Rows from block 7 of the audio encoder of a small contrastive audio-text model, named by matrix and row number. Rows with one number belong to one channel. Each number is 128 + 24 x the weight over its row's rms, rounded and kept within 0 to 255. All counts start at 0. Numbers have three digits each. After the name is the row's rms in percent of the matrix's.
After each channel's rows are labels from the 100 clips, of 14848, where the channel reaches its highest value: "responds to" is what is common among them; "band" is the frequency band that holds the peak. Only what is clearly more common there than usual is listed. The data: synthesised imitations of 52 everyday sounds, one a clip. In brackets: how many of the 100, against the usual share in percent.
# convs0: first 3x3 conv (encoder.blocks.7.convs.0.weight, 96x96x3x3, each kernel summed), inputs 0-95
# convs1: second 3x3 conv (encoder.blocks.7.convs.1.weight, 96x96x3x3, transposed, each kernel summed), outputs 0-95

convs0.75 089:116159149158117119149129122114108130135110117131156116122137112091089171192099129142102155104082165159132114133165157137126168145099143078142113145124111134116130098145074160086149110098156084103120098107140098110116120138117120111143118131146171114156138122097127123125150150117089148165
convs1.75 087:111140144152107104125129143125129120151064120126175132134110134132173123100150177130151163088159100116119121148108089108131111135109110142131120164166143146154139118129156159130141098110122134090098145111159132124082116150093107104140097113136157130143170162156120135104184160104117105088
responds to: machines and effects (59 vs 21.6); laser zap (26 vs 1.8)
band: 0 to 250 Hz (87 vs 12.5)

convs0.70 086:127114143141101174183117129045153133102100157141122117090119158127124146100075115129129098126144145123126124112121126143120101154124162096134108097135129100132136114125116185114143110130133138130179143159119123124152093150125108105095129135164147073164146128125133129111098086147091144128
convs1.70 085:107125117121100131114123122114131151131134131107118151124108077112097126130167114099059113092103102121146096122127123086100087114147129159106129159155132138141099127144130091140123105111141118116149131126163165092139170124073124147143135128154149137198135128095129094094111181112149150139
responds to: machines and effects (61 vs 21.6); explosion (58 vs 2)
band: 0 to 250 Hz (34 vs 12.5)

convs0.35 084:156120144101135113165156121132136107104081169141123103177153153145104134128148104128124123154130128153080108117095096115157122074160122145125157110097155128125135133103125152109158114158121125149139171153157126115122169124131135110142169158097084143092145147160091120079096140132135093119
convs1.35 085:149103134098128105155098131156158117163139153110145172161135126093137117106135120077108095093119114146137119132148121137132123127114159134139123112087091170125129129138085096091101155151131107137099119105126134135143090097150140082123132136146196126127108126099162113135116136171114137196
responds to: door slam (48 vs 1.8); bird chirping (29 vs 2)
band: 0 to 250 Hz (62 vs 12.5)

convs0.43 122:130142117116152130158114131190114135116121121119131139084097130097135126135139178123122139138126118142115132084146114134126120117096113144184107170114109171133152146108105123105127151121117119145134149116092180110139123100147103167120103148177113119165111115115096134129059123081132077098
convs1.43 139:147114131123152124101127130132101100149122143126115125128131145130153123124130102128159211155135171140111124137140161118149106121081131140145108115106075148087130181112098105131098120172184153150146147126127199099121166148100124147103116158097118132096119143138161128159127132132134122135
responds to: household (53 vs 18.8); door slam (48 vs 1.8)
band: 0 to 250 Hz (41 vs 12.5)

convs0.42 096:108135179122116157149094131108149083130082103142163124076126162163145155125165133096094146122148141106144138142121150112125118137159126143122108099109085129146147110103118128132149139093054159099128129086119130147137122119117122131105115125144111125101189140112128106091111105154134174118
convs1.42 082:125103060137116093105123151106111128132120119156104120128168091107140147111131139123127160124127115150127145097128120102097090115122090123148122133108131104146080138115167166090146110154169122130075128114139109134141122150083176124164147180150142148105075108122128113119161131110153100110
responds to: household (42 vs 18.8)
band: 500 to 1000 Hz (32 vs 12.5)

convs0.41 080:154106160120128127115114127167174141183132176124138113135107133160169140123123124144105152129146122088124136112145143157107118151133117104101156152113150126154138088145140112100129084106077085146112172083148133093150133087118081092112116109132143095175107120136139124106133138112129109092
convs1.41 088:149156126140100158119093113140095107107121139155118147160112124135133116133157142144150140148101092125107108122102171097140161074166068136098112153213084176161136168130160146131138126150134151142109115124130114143101116107124154145125131120135143155107101095124121128109132107144151144149
responds to: reverberation (76 vs 34.5); text has "room" (76 vs 34.5); text has "reverberant" (76 vs 34.5)
band: 0 to 250 Hz (39 vs 12.5)

convs0.15 094:124105115114127150089189134086091157125114166148159089123137113125140124151129115116107109132118123150160132151115176146133121112133101109120145191080130126121128126126113190149143123099149126125090161120186101124113147167157146160113156125162107133164124140109151152110109135133135154158
convs1.15 081:103137111127120171140107134126195102101118101100096140104097118157158143108155112138125106180135159107148131128127126125114101091115126143149132088133110167118114148131172079157126162130115121147113151101083114132162171120112147101116109118162136136110138093147087122106171097140154146111
responds to: animals (49 vs 15.7); meowing (25 vs 1.9)
band: 0 to 250 Hz (34 vs 12.5)

convs0.52 084:157134135122107133099122064145156087132164088123124119180154117103124088179120139127084147095120112161117123112115167166144108111106138142153120125133135117134160115095110156110096129162135133147138084118179153099144120121078144140159158114102136149103129142140130132128143081112100115132
convs1.52 090:156104157119154152154138146155141161067124174115136117114126123129127148091163141173115190109139143122148146147128108113188157115114081131144129147131131114105094087106123123087124104142160123143091138117117106120098127125100083108129115116150160183122091112140105134125102146147125127129
responds to: machines and effects (51 vs 21.6); explosion (25 vs 2)
band: 0 to 250 Hz (66 vs 12.5)

convs0.56 093:143111119109119141140170121108140113116125118144176112156111127126143121106152130119118118085128081138158138110110140116161140100115161134125104123109190072108065183126129130103119135131148085130142106124148155142109149126127198160121152107166162137123126096088112127116101132105128155146
convs1.56 093:125097183160123128079163138133119132150133151143122163117126115131138147151101084144104103116117124097100111126166132138136109110158146092131121120132124103125150100141137147135090148159089149148147125111177106143137135110155155159129147062085167154108085126156127139162101087142128131094
responds to: door slam (38 vs 1.8); thunder (38 vs 2)
band: 0 to 250 Hz (84 vs 12.5)

convs0.71 099:105160162143110115090095139124122153175098135114130139155117113111145149143125134117126143098147144132099102127107126158081106098136094155111118167107145146112134146107165108153100114087093136107087134064151097148148168093125144070144164133125131162156150092110136134122119138130128153110
convs1.71 089:124090127152101158100115155136105123140129133133096141102122123143111129143123167142122053131108098095115109121112123071134135136112123112122137092172111101149077115118121166130101099081093102114099125196117110144101151150136130092121103115151134129138104112114088104116128096102107150139
responds to: household (92 vs 18.8); glass breaking (86 vs 2.1)
band: 4000 to 8000 Hz (92 vs 25)

convs0.28 087:114137115122178119134097154105120201141148102110167120086106143083110114117153119172137153143111132135124135138141106164099140076179144140112108136132100123123166104130133124134122111109089133103140135142130142105132169129136102113119105205108147144129121110123133127120082100125108101089
convs1.28 125:145130127116178130122143173101112174128105139138105102146127059100075128124101136135131175146130173127102113144140050155139147124123133112145114120157114103122145130159147135156139105121125117172136107118125130099135121120072141122168138139109144099143116089150092109134128129097132128090
responds to: laser zap (70 vs 1.8); machines and effects (70 vs 21.6)
band: 250 to 500 Hz (40 vs 6.2); 500 to 1000 Hz (30 vs 12.5)

convs0.66 107:108138129113122151151132131123115145109139147106167104062144118122131139101126153125204105138106148103115146100183147171172139129120084128133102112141132114094100142144157124137175110121131093122109138185134116118118143139107107111107106129120137110162145158072133104080133148131150142135
convs1.66 105:094117124141110081077112132137132097109151086158098157154142141099120139076113105148165131126118131123126123159129189130118117136132100138129134123153139131143135150144124110191172151155112143120120123102161147157113143133122139140152153121134130119159064105148072153172105129121120133162
responds to: group: machines and effects (46 vs 21.6); mains hum (39 vs 13.1); engine (26 vs 2)
band: 0 to 250 Hz (42 vs 12.5); 500 to 1000 Hz (37 vs 12.5)

convs0.1 094:122103161150158112154141152117099150118076121128152157121117094150118125120124134160144119131143110128060116178083106127144125158136161114132118095100123120164086145139128086125151125122149119150121113112135117139068102189140117113155166134107123122170127111125131090137130146151115079153
convs1.1 101:160099068111126151138098132102106167130118104132130128137146148080130130096089086111082108114108106125119094112137126153154157111108117146133148108146121101104121158103088104116084101119126130121125113137138176107167113100081151160102187124163125107119152119108103123118118116140147161111
responds to: household (42 vs 18.8); door slam (36 vs 1.8)
band: 0 to 250 Hz (69 vs 12.5)

convs0.29 104:121098117172107125122120159093149124132130141102145121133131134121151155102140117147141193166095135126138158101163110135139176119121162079117146130145145154126080103144142128140143088129105108138173152125126119149132160159106083120112076152123121155093143104139134108119119141115179183120
convs1.29 089:139153158129132134127168118103127097133133119134097120132130094108139131127132102149122112129116138118092096109124133153118093115167117129157140101072063070100100120114150137140131130080136128150154138123098133113090136100128163103121086147095121100102134118148120145164124087094087069105
responds to: animals (46 vs 15.7); barking (34 vs 1.9); beeping (27 vs 1.8)
band: 500 to 1000 Hz (34 vs 12.5)

convs0.7 094:114147134092122142123147127156116127137172091094123126163140126104115163129142138119106095132114139117205055113149162144137133143091124119124177132106139155103133168092100148130153107117114088110118141156125091136126145181100097097136168130131140117156138142125132110166120128133123157108
convs1.7 102:156136118149152171163155150120140109140126089088127146152086070140140131107155120143118122167119144138127155144105117129139113104066125148151159151115117134098101103117141098129075129130120118124160118154158136110157123173097133108100074134121115106183124119122108094166165142132115138132
responds to: glass breaking (38 vs 2.1); bird chirping (30 vs 2)
band: 4000 to 8000 Hz (63 vs 25)

convs0.90 113:166155118129236154179133136128114109122126127161118086125117131133144113105135169092127139111107113134097180148152106131119111126099127123163127178148093157142135096124112095098116134126136136085101105155106120130112136127132108164115086103133132115149127121109131156158144116115139119108
convs1.90 129:123126140172202149155133147139168152128113110135103126098099123141141125178142147126142113082161133177102183128161124126121106124171140143123151114141116134149145174140114123138124119125196126133142136118139123155138158116128148102130105098124120130146173125156108146128175182127113148143
responds to: mains hum (50 vs 13.1)
band: 250 to 500 Hz (56 vs 6.2)

convs0.14 093:113098106111145117143119105121135144127068099100108135103159129140120136134121131126088094182127153152172106130159138141145157097109151129167099141153118106140122153077160131141120107074185106112151122113149116113126134149093083152151131145118144100165101123163107145116130166118155131106
convs1.14 113:095129135124140140154138155110143173104062089132162145154114130098123129128153160170132133122155119139150128175129142149102118148107136097115096135146112108140153131104137167155160110088117105139119125133144142126113129152138103116118133153123105115122088097039166167149130119117145170111
responds to: animals (47 vs 15.7); barking (37 vs 1.9)
band: 500 to 1000 Hz (34 vs 12.5)

convs0.49 130:173138123101177120148166121135154134110081132105106145171117128100154098128162118105113076130110140147128164113148162159092125096122139146117107138159105084153146099140140134094095118162134106083120142136095134085128144140153125144146137158116145152114144117091106138138150185149108139111
convs1.49 110:143116140187184128171158143132093167129134167128140142111132161130132101176136187125124104142172135159137089120125133122126098102133187169121143095116113138150153112090124125129091115106128141114119097149130125143108147155129115117125143137125113107070147122134166120112126149116120162091
responds to: household (91 vs 18.8); glass breaking (64 vs 2.1)
band: 4000 to 8000 Hz (63 vs 25)

convs0.57 089:155090122132115161123119119131076108113109140118115122140197149144128130110110137108151142091109087135169111155111170164122146133099093119125162110139117125150174108148142143105103091115145098125136122100181128208128127117146114104112152108129108098170169128138124109116135117127128122139
convs1.57 095:164162120089142126119122155116165117142105139159117129164090113122151133085136131138132053183109107090171114098135133129141105103142121128121108143133135144174074170122108114122150159161148150136121150123123090067118129160126148102130099122141149121141115127156137167151121136107128146129
responds to: animals (54 vs 15.7); barking (43 vs 1.9); laser zap (25 vs 1.8)
band: 500 to 1000 Hz (51 vs 12.5)

convs0.2 134:151140109124129120140177110118144135126103145103103096141125140110055096130168159135121126129144135079188101115126141129111159097087117116101112127131152121072095106117140114106151115125118147111128132114179100083176131106121129146133155096140158100161108114141142105130123161104145148146
convs1.2 139:177149112097081146153140159149132113123132119133134117105112128105112126136178144098142103156099145112195169121138113108113108133129124128134092139128176182163098098164118118115153120140120133130124138161080139114171117109135139124152123109157161169172103114124141113115134118153138141177
responds to: machines and effects (67 vs 21.6); explosion (25 vs 2); engine (25 vs 2)
band: 0 to 250 Hz (59 vs 12.5); 250 to 500 Hz (39 vs 6.2)

convs0.74 123:120138104123143107129148122176124093136179116108124120120149128107123139160148122121101093109114146126162087125136163168151165124121144094139131167109107154108189084122093169157162138113146102164112164104091099101146122165124105121110140124119151135144124117120100109125153133083114128176
convs1.74 107:109100108142135105110090103156140106135155108127113113134099119124133122121126090138119150165118140113189107132110103134128124127115158108111132112155153141086108183154147140147098119152042121171114145107114166125164161122093106150112131157138111150108133137131077118116110100099112152155
responds to: laser zap (53 vs 1.8); bird chirping (29 vs 2)
band: 250 to 500 Hz (32 vs 6.2)

convs0.92 091:130109164143126136083159160140153119133087140128145083147176166119144133191138158157097105050133149127132137155127102107143131108110124130115150123124120110118099131171099125161161104116144100135089067120115151137164140134119151140113111121137136143138090096126123096103126106129141128141
convs1.92 090:134127126150123118181145157104137122130120147150155113124081144128123121152124137119105119111108095152105119127171149090061119103165129109094108150120127113129171085109124147132157077098083103134127180139126158172127121147133108122103121090151145118117111101101121109132114103140102181151
responds to: signals (57 vs 11.3); whistle (37 vs 1.9)
band: 2000 to 4000 Hz (57 vs 25)

convs0.61 104:088115130106120135114126163095149123139156125145159138157087178151150154144138116121116092091129147127139114123123128140165100106117142105151130094145130110122116121112125113135121122081127134093135137118137157088134132138132132189122099110147118114135102217121159163101074182125154128121
convs1.61 104:095135140077122132130098111135106123127130109111117120132113096108097111161146163121105155108162132153159145170118125150160125135132102162082101129134133139151190101100164102170116131103145107094112126184113133142107153136175136128109136095120150091122159104109095098106172120148131146136
responds to: ball bouncing (38 vs 1.9); church bell (26 vs 1.8)
band: 0 to 250 Hz (47 vs 12.5)

convs0.62 096:114080156108127124116100127117106141155143125128148102117127110122124080110093106123168121073142121179139184131121117117098137093138108163151122107111107134135172106140194108144108114115184124134151114174110144103127113108115121142097109130141165138168126162152101146140094107134131125144
convs1.62 097:158143098125099121101145148119137159108128141151111130111136098198127127111128119143153160139103166100109138138118105135125179134162107122135150148169167111108113126124120086130177096087174150098131111105146146181147148133150140155169097119106132126156115132118137170141102090148137108113
responds to: animals (41 vs 15.7); barking (40 vs 1.9)
band: 500 to 1000 Hz (37 vs 12.5); 0 to 250 Hz (36 vs 12.5)

convs0.76 095:108133156134081156203141119147123157145090107121137121152122097118105140166114134107179140079135133159159112171113118077125118109110110139146124142093134135179143090155152131132077129135151125107139150140142133107159128105097116143111099136112147146137106163133125117131095099122093107101
convs1.76 085:166134120125163135090093158096135109101109090155082102126124132114092140185178132115110165182154127131124147140105129120150119129131128116114125122117126151085138117083119137151145103137115105155095111123098123144104160153136136145139070108123112126135149139097128163133159149075128121172
responds to: door slam (36 vs 1.8); thunder (26 vs 2)
band: 0 to 250 Hz (96 vs 12.5)

convs0.58 126:111161141151135106147130133099082106148164130126146175137123141097148125098148142176006109113145107167135156137113153158145124111109154138138120135107122113131138149115126117129142144102145110130126120155160134141136147087114095127104114123114125157063143144137155129120115120134120130150
convs1.58 114:160143111096094128091142125085121136131189100102118149114132114119126100142100114148099114119124090108118100112085098065157106121144111125117100113102123085141106114127105158113133098123111088141127117156116109167130104132136138116097104159105102124055107126131150137103137079116134127111
responds to: signals (48 vs 11.3); whistle (44 vs 1.9)
band: 4000 to 8000 Hz (59 vs 25)

convs0.4 093:111123112133102145139154145131115139122109116101136101135080139100097116099217138091148126146135117129134158096120136140113194121131110117151089137136151065141124166114115146118149087105141134113119123104138112090174147123112129146134137138146111120146168126098139113074130138179131117129
convs1.4 094:120164114141154158119110143109138166095104127158152172146141141156092113130094124162162137093147164119143126178145139118132132139116143121111155135165182167189140106118180160132122154149141134121130127125161133128118109148121132135111198144163134133168107138129119134129157162117137150149
responds to: mains hum (76 vs 13.1)
band: 0 to 250 Hz (75 vs 12.5)

convs0.31 096:144132136132154122136101100147137169166083135148113157152073157101104127083122096096118136097145111147148176122115110166101153127127106143121096110097093147136156102119132156115141101132154131137146129102179119089141132090112116138174104168111138125134089143173104135104123143127110112158
convs1.31 131:133113136110127161149142131128099144129087178149146118156132119141123129102137118178132145126127167163102144137109090147130146130161116161150137145176111118103098121149153114166127121138117113136143146121120133118142119090083132124178173198142186104149118155121180137133104136122152114167
responds to: door slam (31 vs 1.8)
band: 0 to 250 Hz (46 vs 12.5)

convs0.24 091:131136125098092141137143107090122109137097114163129099110144132133122100135130122123196176117122173106107104139151127136156150117164152153135144135163133073121128140096148135127123154131093145165160114120126127093115140153101123101092094156131088150122139086113156071084115139131133143167
convs1.24 094:147085103161129122157118113098085103108116164184124114113171095096105135131154127117101152123108118122141094128115138134072118151133119112133102183167101149146112138114127099085139131107125143118184123123126170130134148141148099148107150109138148130167101123168113126129145122104110139072
responds to: spray hiss (52 vs 1.8); zipper (29 vs 1.9)
band: 4000 to 8000 Hz (86 vs 25)

convs0.65 093:101119135098139136090169147147162155116116138134139102144141189139125110176142141098156119073110134134142125111144124117151165139102073137169150123131118097123131128153139132072091104109161117123070075166128150112146159130103105138120131148145101123145113142105110146117134116138169119137
convs1.65 094:107164085126152095172129128131119131132146090130150123139098119139137111115154141129116133124135117145141151117086107148124117148174162159138115158150150138126158104107109114116124108074176124100110151055159137149107125164127157100095151143124144140173160126139143136123128191128081124130
responds to: reverberation (70 vs 34.5); text has "room" (70 vs 34.5); text has "reverberant" (70 vs 34.5); group: machines and effects (45 vs 21.6)
band: 0 to 250 Hz (100 vs 12.5)

convs0.36 108:143110143147149137151175132145109163118140094130155104101114092120129119127126102119167183106089111127133114101121134099126097153117170113152148109075071157123118124140124133113088125126143147152130113149140146153129132181078183115104134128153139123074122151122095120176149142123125127131
convs1.36 103:121117104117125086112122134152177134122180164116136122138095116118153124140163161080095088130192133128127080142128111118125142133119102107145134116101124103126121175155068134100139124147127107115084140162115112102184175101150105083130121126118126141112149118102118122119136142145142104120
responds to: animals (62 vs 15.7); bird chirping (61 vs 2)
band: 2000 to 4000 Hz (50 vs 25)

convs0.84 106:109116117146100109104101124074108174101142115110105125116138113162120125079131099153073120132140100123144138118181125149125116106129145121103173148132092140134141118103112147136142104099135144137083172120138116180141091109174152112155123100145113088149150177173116158132131136133123132136
convs1.84 097:118119168111153154127165117131134165144165159100094136122111133160156137109146127177143132160101146155134130158142161116152118129104135100133201102117111108123110163110136161138172103139125126142116136158132138138147103083120099132115122138103124153160103123165148172117163170127174154105
responds to: whistle (48 vs 1.9); signals (48 vs 11.3)
band: 2000 to 4000 Hz (60 vs 25)

convs0.77 089:083093147114161151175112121090106114104113157115109146122092130128103144139135129109159130162108101164116122140105105128156146108134127145168085139122105132178105114116143062138102126128090124111114168126143135132113107149150138135144122127087076117171143146090171116109151115112156147153
convs1.77 092:088106113096095068152116134144103160117103130111139087152110126141097144117142149129117090076143148134105103152119144140131113151120116124156135139109146159109168160121136107163096145126160143136128161135118068158133118107124130145142109087106143129145146111142084123107125201117104113092
responds to: signals (29 vs 11.3); siren (25 vs 2)
band: 0 to 250 Hz (30 vs 12.5)

convs0.12 103:138105079149144128115136105093149106111117105159154121101146126147094173118134172098155087138119156084110153125132146130136115117183078106132170137157150089120118114127128137068105110117113115153133123113110143145130105153167126133126151126125124152177120067125111131162131133137101163138
convs1.12 094:163136142159120167121114112125132118164135093115059116129110177101184125076091135143120082154131127112120071147111106128121094115115105109132165133133098115092121163145122156119140092115149179107144108146139134128098139135127135110107142118120130141107104128133186114130127118173125128110
responds to: household (91 vs 18.8); ball bouncing (39 vs 1.9)
band: 0 to 250 Hz (34 vs 12.5)

convs0.63 111:125123132135124158106116112101159049106098123166151097141134133136130132068123134065102156077165154142174137122112110135151160124159160143128138143121152109139121103104114104108136127100176139128148106135109144139143125111142150135060091130123104130107116147123101142095135128145139113120
convs1.63 098:119125128088144128172144122111122091156148116071154143111146069129117106092149104122147099147135129122139134126125121142152171128123128119155124192117105126125119105164135099121094074135108102124124124144100087134145147126141100147133083103150140130184106123112102134144139156161149182149
responds to: quiet level (60 vs 29.4)
band: 500 to 1000 Hz (35 vs 12.5)

convs0.39 101:134142123128156140106122143147176137116122170120098145135129141121144085100181136103143120107107096110094123142121141106151151134105139128197109116161143056118108116112138140133157091149148127131157134155133133096135140142148124119116137093096101143169111125093155125115193138162101159140
convs1.39 104:133109158173136146184122103118107147151128113135152157116101153133138129147139138145117128127138117107117097083106132134123087140101136158054140106101102148153114127102125123119124131122104125144125122096158069149119126108146145114105137133129106138095127137140092075122086092116101162058
responds to: bird chirping (60 vs 2); animals (60 vs 15.7)
band: 2000 to 4000 Hz (68 vs 25)

convs0.64 115:114156128137165120188114151089127128164123135122099115133118134102112105154116169114146118071120115120086142123129145153126102127141135150162100165139120108138168103124113127134121118117167108132148151143151117132089151128125092168130107184131155169162136108109121106148094122171100116069
convs1.64 111:120106147117150150061087143138158118118142154115125112155122108127137137189078145133097150086156151118105119109082090124127156138106119095114138137089093116141126129125113092122153123132160107154183109121091122098107151131119135130109128175114090093139140141119098145110103130123139140085
responds to: thunder (44 vs 2); nature (44 vs 13.4)
band: 0 to 250 Hz (72 vs 12.5)

convs0.93 107:139140113160122037102100136152130138155128161135121139136097140134074143115122153130082097094128134109112111177112082104125103141160116153182116121170138107106128109135113165125151175139114147119130114164137150120114148150130111133098112107113139116160092130171119146150139145124120133107
convs1.93 121:089121175101115157139126116129150125136138118115142109095113131113107128151157139117117119150138120170131146120145142160112149105166149133148134163087147147144141110142069080133149101177178128142169140160115158171147126157166154120156137140161150152160151147108177120164138151128135107122
responds to: spray hiss (34 vs 1.8); glass breaking (34 vs 2.1)
band: 4000 to 8000 Hz (78 vs 25)

convs0.85 105:089111128138141105115138115135103170116123141129119079101085120141127100120134132121141126142091103124145139099132135093138135105143157185112144135143121127152118184128119135136146114144108162157079153114122088120113095137168154114142128133117111103193126124191138163075135140091151148148
convs1.85 093:075127152074131111107110134114126152132135153160104136126117103172143144146144149121102121132142127144150076131139128137125167135089113079153161147108098158142152112123118162095145107168136154144106163130133113175165129110128144131118137084101137104134199123159115126123089107145105121103
responds to: machines and effects (76 vs 21.6); laser zap (74 vs 1.8)
band: 250 to 500 Hz (51 vs 6.2)

convs0.80 087:111124109099119159097128126144152109145125157066147166113144112162133133148140147107168129110117133172134164128134122081130108154147133134149136142109130099115109120138146121088105139118115123141087129080113129079123116088101154134177119120145117100127160135167133163070161114118151088165
convs1.80 087:097118160099100089148134101148163116070152112128149112164151142138190142145109111135180117115100100132132130170136142152144170114127163109130190146137152122126131135087106169145136124125145141132132133132160135153115146171146116130128123085102153157138100125128112161123163119132105143166
responds to: animals (44 vs 15.7); howling (26 vs 1.9)
band: 500 to 1000 Hz (41 vs 12.5)

convs0.9 102:133101098179122153153124145170079108134136115101100163123145153144132118112143080124095099113136110142162145112138118176133140130118122139154132136101159109120100151106132103166135159126121168094180130120115166136169155133129164128056108132109141124132112150158105151137107165134118141150
convs1.9 108:131137170128143169148170141118152124124125128112158159142160134116125147113130135150193094149152106152162149136130158155118132136135138137126136151154150129141164150116112134148128160158135083143143134136114148156104112203160122162112147130162127153151167153146168178182123129123136116155
responds to: spray hiss (48 vs 1.8); glass breaking (36 vs 2.1)
band: 4000 to 8000 Hz (93 vs 25)

convs0.87 071:150106113098140105117122146126122133088105117110139159106098146097125080139150123112112150152095110148143160088155150125096159142118121145127140137178159098141085148141157105117124124105194115094107085115110135098175110065138162139115129149116144106153098162152104125119132137136140114121
convs1.87 102:144169156135127127148161147164134149118134165194162132143141109171144137101169127136157106113102135123099175106128122142139162122145160103132139160162122174097130089104118127143136123112101107100119136090149120118115093147117128133144180130102114110168148121159120176116128131119128122184
responds to: glass breaking (41 vs 2.1); spray hiss (33 vs 1.8)
band: 4000 to 8000 Hz (87 vs 25)

convs0.0 100:142174107127113091135139165184090148096102095115105146118122148132084136116156123108121121124146119114140147129115138146118160105121111135157124127125144156122091082114138152068154113128163162085131127113192085103158174142093157149145142125150131127121145153124114116083118143116121120146
convs1.0 093:146106116121126147146134104146129139131139123131153118128143162184136118125116167171147211116103101125147213140115111112148133114146133133069113118117141160103158151129117135110160134169150135113123110144128155134118114140165112134130203115125144168142127119111107128151114126132116096136
responds to: reverberation (68 vs 34.5); text has "room" (68 vs 34.5); text has "reverberant" (68 vs 34.5); group: machines and effects (45 vs 21.6)
band: 0 to 250 Hz (35 vs 12.5); 500 to 1000 Hz (30 vs 12.5)

convs0.48 099:123121121165143125125132122114152135097111143130145141146142127117141117152129133125118153096135099079125149091123143140111099120145159089124094145088150140110132124130119129113114117121117129105145151156072207147129186131173135131186140139131111175151124157117101116170180167132118114095
convs1.48 097:120148138135139132184121106101090114146155135104137134125176119121121115111090148127098017131119105147142133117135110151112104137143116174125172097150117101125104133172159112097148121142110137140146100116105085128085134141134124141125109102104128099094123160113157149146123117128152128129
responds to: signals (70 vs 11.3); whistle (43 vs 1.9); beeping (27 vs 1.8)
band: 2000 to 4000 Hz (73 vs 25)